{"head_dim": 16, "dropout": 0.1, "lr": 0.0033, "eps": 1e-08, "grad_clip": 1.0, "lr_schedule": "wsd", "warmup_steps": 4240}
Rows from block 5 of a small class-conditioned image diffusion model, named by matrix and row number. Rows with one number belong to one neuron. Each number is 500 + 40 x the weight over its row's rms, rounded and kept within 0 to 999. All counts start at 0. Numbers have three digits each. After the name is the row's rms in percent of the matrix's.
After each neuron's rows are labels from the 100 images, of 14976 (inputs lightly noised), where the neuron reaches its highest value: "responds to" is what is common among them. Only what is clearly more common there than usual is listed. The data: analogue clock faces.
# fc1: MLP up (model.blocks.5.mlp.fc1.weight, 576x192), inputs 0-95
# fc2: MLP down (model.blocks.5.mlp.fc2.weight, 192x576, transposed), outputs 0-95

fc1.462 109:462579450496497490523438511516531469479549477459467478471538485494499476598507501503459530477559524433545502497569507460491516557515488531495468471560499569506474459487509427508498498502431467513501517514499535525475431535482476531588558498482451498540530539576485504414575494504517542551
fc2.462 113:498528527535469488417561477522468502486503564594579602476504494566485453542551468483519492514512512507514559517463595561488524475453512486479451567539489474464602470507505549546444552543493528436514486495463486513549490513532476552502476487429546550496560494531475474484476525561573501582
responds to: minute hand past 1; minutes: 5 to 9

fc1.499 104:455509518498549536462522537612481493541501517536508517481463497483438516522494432519567476567467501458516483541491563552462523565462497502502489496473468470460519433457518504540573507466470540433548513476511600560477470473493497479463491449437457555491445451510427480485502502459522452489
fc2.499 111:539475451439495517538454512535473459520541431557471511505447508581533424489533507518503443456476489442493410499475494559495533515472537501580471577511527516540528401520540553570516502481504497477466551508537515546471481486558475484475458454489481521396463505458492488495482577590527481483
responds to: minute hand past 3; minutes: 15 to 19; minute hand past 9; minutes: 45 to 49

fc1.450 109:447464536476535505579561545512520488457457564614476475459485466485505482409509509542498553598498495546591537468502550561493539568466515504512453463554414523498521551437553482490541563515479476513501477553482548493550518499490502487510485535429481565463537498520440455520470495567484537495
fc2.450 112:467447485486483528482471450507559527566550526464484458484484474502484510564536479462409530462540538549545528552574542508519529442551521486446445528534498476493476431524489479513485433538499507508496535533519484504522555601500515538533567509535476442569507540553476499519585580499492521499
responds to: minute hand past 5; minutes: 25 to 29

fc1.412 092:563548465470529499473451480554564544471471482536489469461516507419536550561515459511492520535515535469539500586460466548482567528445465505526524520485533432464489501533506510539506468440472505524572533446501499563495576518469511467570503540475463500563497540510556610560500484581458472489
fc2.412 101:581472466494454463506430479418508485499507482495466524488461465512468488539493529534553501507508498537490502487570493507443454550430502529561543543445503482496443476501474504530519525519481511458518478505489493542516547509566569484520535487363521520468479497500515533439488471599467439536
responds to: minute hand past 3; minutes: 15 to 19; hour 9

fc1.43 100:510552513543517496484479520457508546551560419538422479507441496491468514409505511467533459520486407530426523472527573521502536470504572506535495498457549493503534514422448479501440497470470440463455523459485545598539529528442497539492534438563464525519485428483489462550553549488458524458
fc2.43 081:484492432471486517510456566525522431468467500459571500493539499543549535605495482490458537476582552460576501581481481546500466527548454497512460467546453526510484535518526518474520485529535582529540414505553456415476484495534571463476451555410544507432520562476504535408412475481469508538
responds to: minute hand past 10; minutes: 50 to 54

fc1.231 107:473549526473506585582553478497433520470561520479542475486486455508586538474487531471443471480494539520492494521492469470487502578471523529519458445574581575537533544516495547471468588488465466469527526510521561453541493469537519469476558493478488472480521476505437587501525539473439559482
fc2.231 115:490420473531518489489541521471507578502502560515505547494516506478428475536440423521443562435505475470506528540506470491484519471502575445570538532529466521476493436472454435457500456517502505491498552576533503540521493532462520555558450537499526558515511514542519378534531535531499479524
responds to: minute hand past 10; minutes: 50 to 54; minute hand past 4; minutes: 20 to 24

fc1.465 105:486549500515499489403472453477490535482562495557550518479537569498483504439512566549479502483494524471560516479453488473538438538459556475384508549509409451437523491462462542501478449489508464470532443472461501489560487453434457528523515603509516474554521486544548557443489468535540463509
fc2.465 109:520463520487486518617499549502552484534503513442451526524443439462513466542491462450486530518520465512451488558536497507490566444523468517603528495519548543563428509545536460477523539468463536554485581509556529513500498498550583432499505429562479580478523505480479435566473513512431545528
responds to: numerals

fc1.298 099:521489496561474495491420518493454467538454513499506512545513588575506548503428496497448472523502456525618559557473599525429501496479518509533546465510542496534499488473499452520433550495476563516551511484505455539456576491518551559515477508522527504458569503514524549484529542560561562473
fc2.298 085:480490554457487525532563490515564517464494498482519521539492451431499497529545487532541526476462575487441456432523464459583509474509494522502463519504500551444535532467505541455512449495533498461435502487497527533500429483506458486503490522468470506514448478554473457559514424411446434507
responds to: hour 2

fc1.524 101:473526447535482534570479499514557443485439505513501529476564538545514466434508533521499498492654528508503504444445531552443527540469452506558470518479505499493471535485472465539583550462487554441468502544500526462509502484481473478571499498496469482495510525529499586473541555550468408459
fc2.524 088:483474474511553552483472487540474537460503533515463504473537558512476481495461531477478446478534527487444539542474483479534509487578416536522541615499477422500473514510433472521513522478554490553487508566485549488410452533592542439512438489473453461551518513597474489514451450498470467523
responds to: dots

fc1.171 093:525531582541549508508404526499415539518548509605509521529468486525507506505492488501451539547518537494526536482546536435456485461526528521473448529470480566433519450509535520525536512512546458489493536465497528557497484473523521486481618511540429492534598506468523475526547582461489486504
fc2.171 101:514510467517471493538582533539592471498491521473484505398520583503511491467516542478561492511520460541484440489540505522522550537436473453487560427552480519530486595501495446522476490522466536517461488488454508468494521497487542529536435462453533490517413495537422537441514489536521507470
responds to: minute hand past 11; minutes: 55 to 59; minute hand past 12; minutes: 0 to 4

fc1.276 100:541486492488459471545457512539552538522387504393524489471507493459401567457515516513525498487529521505474445530505518481471506426478515563547577481521546496492467526498488472478558483481529493596563488507481536510502506444464514537492559449499480470533545486509574482493530451533433512452
fc2.276 103:484509500491476440454440458508517557423487564524501490483433477476529497466496457471469431553596457479506515470542489465483520454474590468524515489537459468476470518510484440459543497480509489522531411471497520477547493510512484461434495493480531508541521553500568539560501533510537536488
responds to: minute hand past 2; minutes: 10 to 14

fc1.249 095:492420468537502541510474516519574523513552508636499460414475537422485491430492448515465529490555534542553449489569504433495521482600465512415465512486565517479502408467527510443541488545544517574545473595570578535514516590435570581530527508457438556532471436519543501538497536463497496469
fc2.249 105:546470493532493515525557487491490469615529562428517517469474461520452523499482467492501576580545454514541506482486481498479453500523492517597481524486425452449463517497452488473472571511506524500446527509501576462528487523526561436529434466428468500561534541454515444437506513571512562620
responds to: minute hand past 5; minutes: 25 to 29

fc1.500 101:533530441506506450481462450517542494554478463503411560462475511531529565456475575508441437544512452522537464485473522467462482505511486518484534470524476537534551456485534517464522495487547479441476522474489509545563585373505479551464460463554431499574483542491504489525463546470571512511
fc2.500 116:521487497499547523514480479504489510486463434492437487559427506503516428517573525532510563499518516491481460480518475539555545462549465505458492525494556414524475522516477473502533518546484480494582516548556571531470491527548509500541506475511508486526437476433525563531479564473504518545
responds to: minute hand past 7; minutes: 35 to 39; minute hand past 1; minutes: 5 to 9

fc1.433 088:513493486565470465506530485512479469512571542534545570478469463487446558478522486511461522493521422564484517498563513524522500522493529481530493470545487507484524428504496480473464573536507500447505524521481520490466524524530422477491476508501543427551483560500492492534535492416481484543
fc2.433 108:527542464484531432419486526426519564522450480543471501531529580481592514486439524550542469521526520513486510507513503504501528475528531588525522538444442494528528455485499503479517478483442520440498476526543587437468499526517478454586513516475474516440570500526557505517479493518505568506
responds to: minute hand past 5; minutes: 25 to 29; minute hand past 4; minutes: 20 to 24

fc1.86 108:546500508452494523523574501510542483485552459572478528552517606522526475415544512506565504453508472524540436401477545554494450496485471443484470491516539546518461394490533515525576507491532517618593542468465482489544525527533477570467529501503541435565465478516514472454443447438560440500
fc2.86 117:499535537412477434553524549485485514430484420501469526487453456535523494560488454511497451562555445455479454444449496501512463474466494504539555400553443528536437555463547443513458488533476506536443478530468432464506526457556516477482448443528488499536480523433533495518465468573535504555
responds to: minute hand past 5; minutes: 25 to 29; minute hand past 11; minutes: 55 to 59

fc1.217 121:499508498515549550472450516512607592493486559467451557503446498458539517492551492474523538435459520472463505491434522537518480444470543569547519511451485516519546477575467546421494482463549480532517481570545515481598506512543527482466474476532475495489588454569521485509541459489461546417
fc2.217 112:524472464430511548466509468493443555449473483495548458463507450525507492528475461528443523448496484504445534564458481449523551483583496484522510565486537483508453598502472475458511537453465591484557497553581462483473507446511448447512473449533467533557517520513468513477429432566490497440
responds to: second hand

fc1.315 108:478497468443567453501500609527516474537435511463509505472462450458489560450545573536637442514454531502498518536533508485492525525479433509539579517406559516519476482449493470443485462539487490489495495472513522487528568506425496499490418546477496484562537538458446522446419452553470480472
fc2.315 120:546473449439517443527374582531449436445455461530500544486465495515498451498575515472499480506433541507498494554507445557542469489525499578539502492547486485533504523554488485570499492501536506519508536499571540512466512569531507511480536514441504474524447593462533511464442561520532514523
responds to: minute hand past 2; minutes: 10 to 14; minute hand past 8; minutes: 40 to 44

fc1.324 094:567511508579495415461472469479445456508494419578486520498465459463483512503503591524554469472537468506516503527530515498521428482394525503558484501501457452554474518467555525469472452490553458474561572475523492556492481565468499511483493461551494515526537445505482528509523516487442553419
fc2.324 078:506471596449535536523537458511485464539477474484589489456483625502487579559497507536484473540589527438527488542403555471416498536468480499507482481395541503497409503564545474490456545496491476588473518474504499462525524481545540517472464534472535426554462455518494481562508501531554536545
responds to: numerals

fc1.25 104:508495462483481557521565541528525517481477551493504496481576513479511454478554538447503471572557571543471414524453560534436563526585420494565529488443507498474527521485525501552519577529452452480495485507433504520494483499500465506429487549478517515572515520514533513461581507477520548488
fc2.25 126:514529570537485544532526480495513463448508468504533462513512521499431452508499480508443482514497460509454396442521547469471563554466548471547469573523482523489485505483428562499449492552392479576497468510481513491551506457486578471509494473538516476535566548469541513551469519454543464488
responds to: dots

fc1.440 097:525542472489450545545546504494533531479561519523464517508499507481442452544475518519473456446496529523591512502464526478502527505459499534484464504449535599460562413462438519484476506529468514503461506511564574480472482524491524477434468490483446538511520481488590423462495533499558434565
fc2.440 080:498442502594540469480437499488479516582508470476493489508450457527480523533507535498514499553506476531474495504528441496509466471578472482526531486547462454536465524533567533468464464466431453543520508526474470502510531416472483515604536497512547455531537492471455508495495455525451572466
responds to: minute hand past 5; minutes: 25 to 29

fc1.107 105:608510435436547493491450486421505491484513404534499530507547517432458484481472467516515559489553492548559549470478491462506501546504474467471525556477543429544481479512495459466476513446483436437474469503448516551530546440497454444532463471521500456503485522497460540470470532542491443505
fc2.107 091:418503527578464466492545463588459460498451561481452468489476446586527541499486560501484482471502489464458470519496510545519494439494500541468508456507422506444491507476472538488523462521496531504497553482541464448467476530539527531485551560491482540500520523523522455555534447443504555540
responds to: second hand

fc1.334 096:520554537503555563488535533482517486504539477544528555461458484504524540610534499548551514549570577538504482591456462530531531472508531518523513509459489556511527463464490559437468498456528496567561507508555516511535540434497491533556521518509480514516494484494520558591552442593479521466
fc2.334 096:540560563515565492507504493527455536502465499556516501480460520499476506544405536494479467413557519459536467514622451541467493512491543424470489521542520433461486445514531490452482492537525507503530437465488479501481439462545448414527427497530426491492503499454569507497501525574555531552
responds to: square case

fc1.398 088:559512414505507525522485570535513543496530456502443496489390501545527505545551497581442463476472528428473487535502517575510555474433508517571523477497550498493487426510483467448494492448502471491508509451451497491486502477579465493521463478481499420546471550483504521500470506447482464499
fc2.398 093:490449531510479503503526468502539413468434514536498515495637479482459535445463490479534522547520484609582510492470498459480463528608499483381531485478520480516536550477477556534503487503537501514526501464581507515512514536433540516468544522505521546484452469505544491502560518438546518480
responds to: hour 8

fc1.199 100:496483482463562512438537528436516484521510502452465499492524450501513565455523521417562498552502498492587547476542466420534465498575504521602506504471454406463516542508532493496510581512499519475507507494541462574581470533514463492537487452472604499517494474485449528523417452517479463479
fc2.199 119:459468513510543466530499515484513452532471460466450522542493503548516468503499545464513488509509512484517551456529433585461378501541576453426514528494535465449504543573550492428551495465513526522469486501508469489487591528476505512462507440428517424530513430459493440478487492512479496521
responds to: minute hand past 9; minutes: 45 to 49

fc1.321 106:436520498510504484454550522491541510520490497539508459510564557516483535525482461502491542480396464530512587470531573477516482581458544490526484485461484503510510431456505458558514472564524499497507446462516488535556514557505484419552553545432437561529559503558392463513524464496507476564
fc2.321 113:459557520548522466484513501432446433470471507525532482586531520482491459520505439459501555528439530499500567527515524489530486526489571508536515504497561432495510547470492458555461526560470532515514523469528453444479404550510520452492499583461469569505538463479546528509536463526536543571
responds to: minute hand past 9; minutes: 45 to 49; minute hand past 10; minutes: 50 to 54

fc1.95 098:482566518576454526512542476490506519487444408520427441520530475524443518432510508506482483565546496493485520501526559482529427509428497491488496508499455502468474488498486502513498528446535553443516495543443531499520486498484432449508505529508496470542586511551572593551508487449472505507
fc2.95 109:563474574546540459460536496514446543572467457503459436452489485514521582549469539479524489477562452578555482556438488484459520474418435538556484465533473487471564460554471483488476496517530517494519503462494497482518533484524499500449438448496549530532503470521502491537607411527466523496
responds to: numerals

fc1.505 098:393422485476446410463471477494531553510476567474507571522508495530503513529439524509417449479482428432531524521554565475449484474452545542489514454535465502495451589505477487537570486533422540477452517496471487506522526552515532519485545535530558510545514568579504487473497479495502537469
fc2.505 096:600540486499545577529511531483526439542504486533477455448517503454492555477526469487617499563552620566523483505442441518552508531486469449490482515423493492498563454473505495473411465489577483545539490476536509528475484461486486524531469498458454504461462451462444474536507532495529448528
responds to: hour 7

fc1.145 103:395415536481557516434504542579515504530507510486450479516460553435468505469490573507587543519571456495484468408536514494514493508550475522510542462500427501487509506572473503526512518491571536498506601495466515518581553536493517492461599452459494545499520482509466478494515447467544501459
fc2.145 110:480526574417477463512540512525490528530501447437519504515538492470531494492461532492598501529529476488561469493557499483564543529544483574432508534511456517548478530543484530441487522589469596525465495501570445471527469513451433522478529475495516486507437588536497495531458428495517476522
responds to: minute hand past 4; minutes: 20 to 24

fc1.477 092:516490464535454496494545413480503537443422532480538543556572564497540449492413438594498540520535531522569607454528444539530509536502484515498464527504430501474447503554465479458503461471516472464547548498537502502460488493524453532556519471546513480466499498486417503501449507476535517512
fc2.477 117:557545502497529462512473559545552469521544500511514485426520485485512542447536555463536522490457478475443405558519557507487505486454470458466513428461503537510544520439538504489498539499493487556494475471437475509540505492454549449426476518443536496508494463523534521518504472512484459467
responds to: numerals

fc1.142 088:508516437490526502498535441486435502482543515496530546439536486597524534496512512501488437543482511454518446591474485493489446530504546544509458501466517538540462506537549570430480538552515484498498446509556443509522506536501527426507560460531519499542514520478545530517488557469541454386
fc2.142 090:487539490492523491520523553498546580597520467526457484525489500534532466508523497520525494405494418521494536476471493483555506574487515487559545563545481391536502388547554497495485488517473538505475439584568531480526468516482434535494493419535492533494503500419567428453438487538487523492
responds to: dark face

fc1.490 090:460566457534545578405491449509549502495538495461400519588474525465517490521480465496549540518459496490592570521577458488520535535560526534542514448540528449515576465519489533505530468460498513480531496444563459516465566595520450476493499558495500485544528500520518523504505438508519499492
fc2.490 088:553561570542438488469511484525485516398458475498548528557469469492520514499466507519575558490486546496512483497575427443497456501521495545506493475597497551490494532570484508449481454511505525455533532537508554498604444514514515482493456516510475528531486538523556535484537519519511511446
responds to: minute hand past 10; minutes: 50 to 54

fc1.166 095:464526488479529513564548452398444462427572543538592419526489579456480489486510511548516464529501530452591491506502517496463468524511481463556510464430534480504465542514463515415528534446505509495527557446415541477471565503427538447528465500528504496536457529540514551444470500391463518454
fc2.166 088:503460450529572535522463506487459593498483460480450500487536459516514606561511475485472480435462575539417499521444538495452550505451522507519475574542477437541461561535401504502506493515527467566539447492492450504517559507459530517508548565469538508521460492417543467516478531539564546573
responds to: four ticks

fc1.310 092:511495517550427453447408455529581556533546554453460596490494579557537526507517528461527491495579508491443495499487552511491476462523412556444482544509492518496529479438496509502521481475481464481524517449521535528469494480494450578483500601554530466493511501547557500473463597528513465478
fc2.310 084:526525510473432499505441492500495523575474548459564493516528493472500494436485559492443531564537481528509473487505481545542499507543453506515402496627516455509460470509561518448516500500482593471454485486536560521540412473522450514563599439554488481470434577535545487439535477470547531495
responds to: hour 12; minute hand past 12; minutes: 0 to 4

fc1.320 097:530553472416529458482519466482493512467553543501522498502506496528487473516496498497603436535535521418604531457566476483470561478490476493561488483549478524413515486474433550539504524495527459462489482470517569467543518507434570562503490553481496497521546518550495523510563510551542482579
fc2.320 115:533529493473532531505464478494465520515459510485464543491528542475401602511410479498498520431475508484514453518568564384470492475478521483473539510532505505462529452536440435523499484452582547466523442516532502452548513521573543568475543498466447525500523487468553485511437472524509443551
responds to: minute hand past 1; minutes: 5 to 9; minute hand past 2; minutes: 10 to 14

fc1.327 099:531548541491484412455465550501469511554569476615490504550501510487410480544516508496553559483513452478552489485482508480554555467527487518524476558486511499518549479512480594448432471512514453438404440486420521463536527534496471425511540515550472468511485512458547506477588527424513554486
fc2.327 101:447471474526482541541526536486543497444444521419525488421473496527594564506567471473454493472516543527488460548478463534423477499472510433510499453514482489494441488535532432519562513519499523571589560491548488493511478467503523563452515441493503561534533521522435540541399462581539469477
responds to: square case

fc1.496 096:467452453610494447503553518490525559539498531507447481520519482495510503489545468514500518538512462507546491547500499525482513462501517519456452486418557541487541492518536496528461510458547509465512468571583494525504503529487442505502559584549546578510587479478511583529515541522539487484
fc2.496 126:574516558528499543509510494507428467533597466534442492553479524556565454518432462492461535474504524585487520522509448464475546495531524487621508535529442515535465492516450484541495535523466529450436520496531480451457484547464588490458495469438531572511478508515539470474437528590493505513
responds to: numerals

fc1.91 094:527561543441552520437471478523531541445416519494521491506476522511448547555467548462481507492516568496492533510501570535530473496526486437414556562505505537542534564472531517504472551540505480504536552523487524525554481446488502504459485507559497548497476498475353528497479555484482539495
fc2.91 105:495474437560478500585601481464505454598532447504548512504483535456481512431513501544545535558476441551545497471430474470471527484491511526576442510471509403418436434533463520480530448459473541506513495493537481516462476541524480513503512470476503458492548482522624481521483446516491471467
responds to: minute hand past 7; minutes: 35 to 39

fc1.274 096:441502480473514487483480458540529521467483512480508514578522522525500501469578538480548450618553526532521479470528430553450503523444582517549482490616503531542522567522543546462553572461501532503541497463508508482526514499509464481497516509488559418534488537516540465541416475417635473439
fc2.274 104:465569472495463431495467437487549455472463516469460501470435504501490475489550535504486493552575557516510515469502421536445498476504522545546490501563487465560458471550532558467499565483497452541475423504497488502511504544486489474477514471500549510494478517463587517495470505486502482459
responds to: minute hand past 1; minutes: 5 to 9

fc1.118 113:528528446483455474477534481481504469511529545556546515502489527521557506479545485560580415544550487526548471476522490460467572513425582500517535554518439556496489543523465538456519524431559509480468530481487551459543548491471537520521490519519510459481503509439508524626483496488587460517
fc2.118 125:592550439476515498562440508483497452500465506435421481455488502513512590496440468534434530514424534480533409492570454414478466497515494534516570434486493468519453460482506469441508559486521458500495488503523483508437479456496525519490499493530427474536486482459569503481456498481491526514
responds to: minute hand past 1; minutes: 5 to 9; minute hand past 7; minutes: 35 to 39

fc1.371 102:494576559475452472459543431450473518529582530526432537471602470476461472500445459633491537462523480438560497438481495536441467460509499524531481511512479483490513507477547502437452490504510484488453506508519457523481464507520478551522550532456506533483549456484550527501458479518476502463
fc2.371 108:548497471509496568519502518465557522503520479536544498580511550433492520462565514414503487471419530570465504477523462489497508538442533562547480521545485544411464486546499461519501484503437491459564530538514510408514526459501431437427500506519502480552524571459477512479526508531489515493
responds to: hour 12

fc1.184 103:456518537594599472486571524486507495491499529567532547525551455522502481496503488491470506477519526423565495476504520570551531510486505465464489461483578532582521442469484464521468510485520491478548511481443479495497474558527557527563497524482485531606588503544521533396479531422502513473
fc2.184 121:506507581566491477511532488500540563444555480482560489526581462567495561534456458477475526444498535523485527508479527468511443531476527525486536515507529488558512495483448481535483491550481465558462472577568486445528379456497534543546438539516541549502524538505494467470463494601528543583
responds to: minute hand past 2; minutes: 10 to 14; minute hand past 8; minutes: 40 to 44

fc1.266 100:481469478491512456520548500524473480551516471504441460468488526525444546559513419549498506438517481540546538517447465590564441525495450482479490511568468552450471452470425482368454536455520536485515595510579492510522562447511582454483505492500466506472448495499520452549505468473504485500
fc2.266 100:514536489496446571429496487487526496492516536422538464532473530443523481436497519451505539540491559499454456481529520395413565475504579484511502507478510516517580496541512536553516490568439493512543481480469521539501449515511410553481467502547536530542516474498496520470485559503492513518
responds to: numerals

fc1.417 107:440509561525519547431549510576446556533459502457459484424546520482584517435473519483532517432421442471419487460451533528476541531472468490470482513439463523553473431527488463514499513470569504493544511489427533569496529537533498418482490499427496523544530470502474467541538494465492519455
fc2.417 107:563497491507497506538436499492415487475510410511536561457509506509414496465520438489469552589455464472476563437530480481529497476497495522460530487513572463469454487511560479518507479407482505451513556561527499492538434414462464458444467553565377527567460554471514487521452507550505562543
responds to: minute hand past 3; minutes: 15 to 19; numerals; minute hand past 2

fc1.300 086:525519496501371537451418469449521465514469561496481468499454538516517528509515475585499484513568492481518431413494560448463529445472494541493471484476440516517464523476542536484521492485501513491434520489457560502462500555519527586472463502492480491507513524521495458497544407524506530517
fc2.300 103:442481564486618458568587479550463539510523441456487555479550494432489459513481544446484512446440479484504553576471468520584460523530458505472520502568544476497502477523438499527486551524484467501533517501521436449530489422489528431495486492474540501509518496520540574506495516485500455438
responds to: hour 7; hour 6; minute hand past 6; minutes: 30 to 34

fc1.242 098:564460595430504507499474596510505491493558463548459502543533498472504558574462445472580465491512497484440509472503531516482487524470544514595490434485541524460521557453451516531494480478475505608454524511509449449457500503505481461530404510458529467523536447513507450480432455500476458533
fc2.242 097:531512475457438510521488501514497484462516483551458553412501563541537482546487461489670493427490597474501478518522541487475477502460548514516597495471521472498464529551485488542500445500494514478447482515548430520489523492573512491462471463522503450466542476460573481489479498598540510542
responds to: square case

fc1.32 106:558548520503469535471442442501506503511603571527576470491502519479544492514419549453454485456484541539439499484572507513472533476501513516544422519491438521522493451470552581489526513497482529426530484431473547564437525449504444470469563493451511495519578487527597534533471438527472466500
fc2.32 104:519436443488519494506495599503459533510416448573483506450486444490462518506562420572520491560560497462523516499453518519495500501489483546480541456515566489461507513534437448504481487488523511552445507580501444432482496498499518464528517468534413507473450482511420470529501542486559528490
responds to: hour 2

fc1.426 092:456513540445487541556534501502447491501497529529533530536487503512588532461423536513462547452502481489496533543477553474543495551508517489409470468530550581480570530499497514530472577498487537462512536473527536487607491491521459516508520492438447557441491408507446516476491472521528465497
fc2.426 109:521547498497514515525484481474504534535490585573539495490538527508517534520496468550469566431495522478551579530504487433528570450554524512501450487441455477444494478483396454571520522503571459501456564479526464532481489530472566526557486527490515554531540533572579412446528519549507534558
responds to: minute hand past 4; minutes: 20 to 24

fc1.15 100:500429456496489453490529508552498472466519485533484451478485545498530461461544547529622529575463545534477426473556535440431509404547546483526516491443554556465490477562528498525490540541484543455520488501523492566540517414504493535534480551532533506445475452431531516556535516509552474469
fc2.15 118:552485464447489508541511576570459415528518466490434480506451507534514531414521530562547539516436534530450475480544378458492529482498465558536538460524418499487431532532481548518590512498530491499426541488455537494510521464580518493465479475450421425514465553460513500533468455533522486573
responds to: dark face; dots

fc1.255 104:534467488550481536547507525531544533525502476531507536577504489489516539486563472461521482525507517555490451550544533474450549492541575506501547502493559557508522555474567438565481491518540483458543502538556493543564558515428529541462496505483535526522591532493542479533491531494530518511
fc2.255 123:527470583503563550572516562522484548512518454533444555511477462507497543456507466497437541442464498502531545497491472439499559448474476442549521535515425466522497530479541519509545553523436441544481542512475554437474517511505528522566464443499490511521575516470454511509550492545583540509
responds to: dots

fc1.411 097:442553511485486586591580512581461473431487555470537528542560461555482538512451516510431517468463507500477474548466559485501483497523547535476482458533618507576506499535466480571514469484475559534557564501508563505587523510584455519504509454472460460512537457432480525445467466522503496445
fc2.411 086:431503553594532517480490408440456512475454509552481517500444452488509449519576448527488479465521481488531552403426495457515605445455570542572518470480440438449491489456560533514511499550527510482457494558530491531472460508477537477538500529540526547525503528551567491496581551551485549600
responds to: minute hand past 4; minutes: 20 to 24; minute hand past 9; minutes: 45 to 49

fc1.124 093:531472518545510422491456435554516504502503531506545516461458544459470521512506516539467423567442461525473546480559505565474560512491533534473529488437473403489497402490509517492504546501527526549445501418490528492559435539510562525523488536412501486424573494480493449521462455521480414531
fc2.124 095:444513416480440580497568535460448553491532405495527513582510464498472515406461513468510550441551558478492463501405499471527438484504482507520490522513490563500452544491506470495512481457480471463563490566492488474458512432458460467502521538555515516564475572554559532450498537540523536492
responds to: numerals

fc1.152 084:483473554541551565462586519539420471480498508512533465460506488451439538577519505489507429558524423505542504444530443469537511454471423472522522465524475532491497465478473450548557527470463504504510533521488470533522548536484483486503530532469489485434468551481503493516512526487523552491
fc2.152 077:532561485494441408590429494512567459490551516514485525526529531521541469422479465514471561469492513461525504482449593504462486558512492519490503545455480450497515532568554514480419456518502474500537486429489509526522468461562501498458445446494541504598493447553483500500474446519462481512
responds to: dark face; square case

fc1.361 119:538467484466502493541454505517436534540520526494538502466439395519494510481519504535509552412507567552513480500499501515450524449426533544523537447535507577552529548552533520529484438452563509480489542539474526495482566478450522510483451498519502516473499526500518494462497506542499527508
fc2.361 101:476539527526515540464562506509589508423504486571380478533571594463460523530486509483510448602520406455512513466494463503543481546565460459450459541485468432472464474455472453511467515543484452570529476442548497474475475517529512474514515495489572489500512469506461492551510551502495457499
responds to: hour 8

fc1.58 107:455500444432592552493616419488466505452512508551523506511507540554520565585370462489459463427466548461532553516480514485513506510491512479517457520505588471508550430523490426504489520516515517498512495511566517500578534557507538481447489516497498541521499460448464484568513497483480480491
fc2.58 127:476471462475502507425413465467486542460499514560460459436529516480475486500495468526441517427476473469533548554541538448478563543430491506582487540524495478450540423455510505600438507550509500482548469545518526555505440506523430491521453478487479591491481523527521472463489510590489528561
responds to: minute hand past 4; minutes: 20 to 24

fc1.165 083:477511476483453498469511626504415501545588435447511504523547536545526471464504541474476495438502486503575527475478447583528443454507524462577546436503514509530519491532540445520487447501453592560480478480500477495486525422461434464458498428520560558509516490453510566440513493533511432456
fc2.165 093:532528512473528574534446556497476473526530428430469514521478489535505477444542476505503543432490542452515486497477502570517524523466496492506486584550527542525447422532505503480526469490494552455421458514573506514459465510561403560502486483539482592525543529495494490428437465525443487501
responds to: four ticks

fc1.271 099:515561463488526523541482467546522519442525492498488498566511503506460527495392475572529526536591470485517565547416491506503477509539569502489470553488512466558395584463513493521487491486421517517514520477508493491488572487494450466548493510528472474452448473518515501534419532443491509501
fc2.271 115:508436585533540480451521514493467510555467512463502539467459504490548458518582509450480462405434540487512433441578461503518505559486434489489505476514501538491588461517508520482501529507608458471525441499480507535532424514504576497486537525488521497541533522500514446403572452545495465531
responds to: hour 12

fc1.181 099:473520556524474460515462474488487476519478482475509438515520579501513512550562428558488547527516515499485454505534440509527479545562530417468546420463503488450478556476503495544490542527454476529493491568627527516508540484481560428512516477519510564488450543466465460454539571551493476507
fc2.181 105:480469460489503555500527511471521479492520523461453532506475399509533476429441499446488466466482481548505531515486501496476510481447543598508499533562473497531531433510537462426520421497537472472473576420418475509558541480492418556515461510521505412519505479539532551507512450516503537492
responds to: square case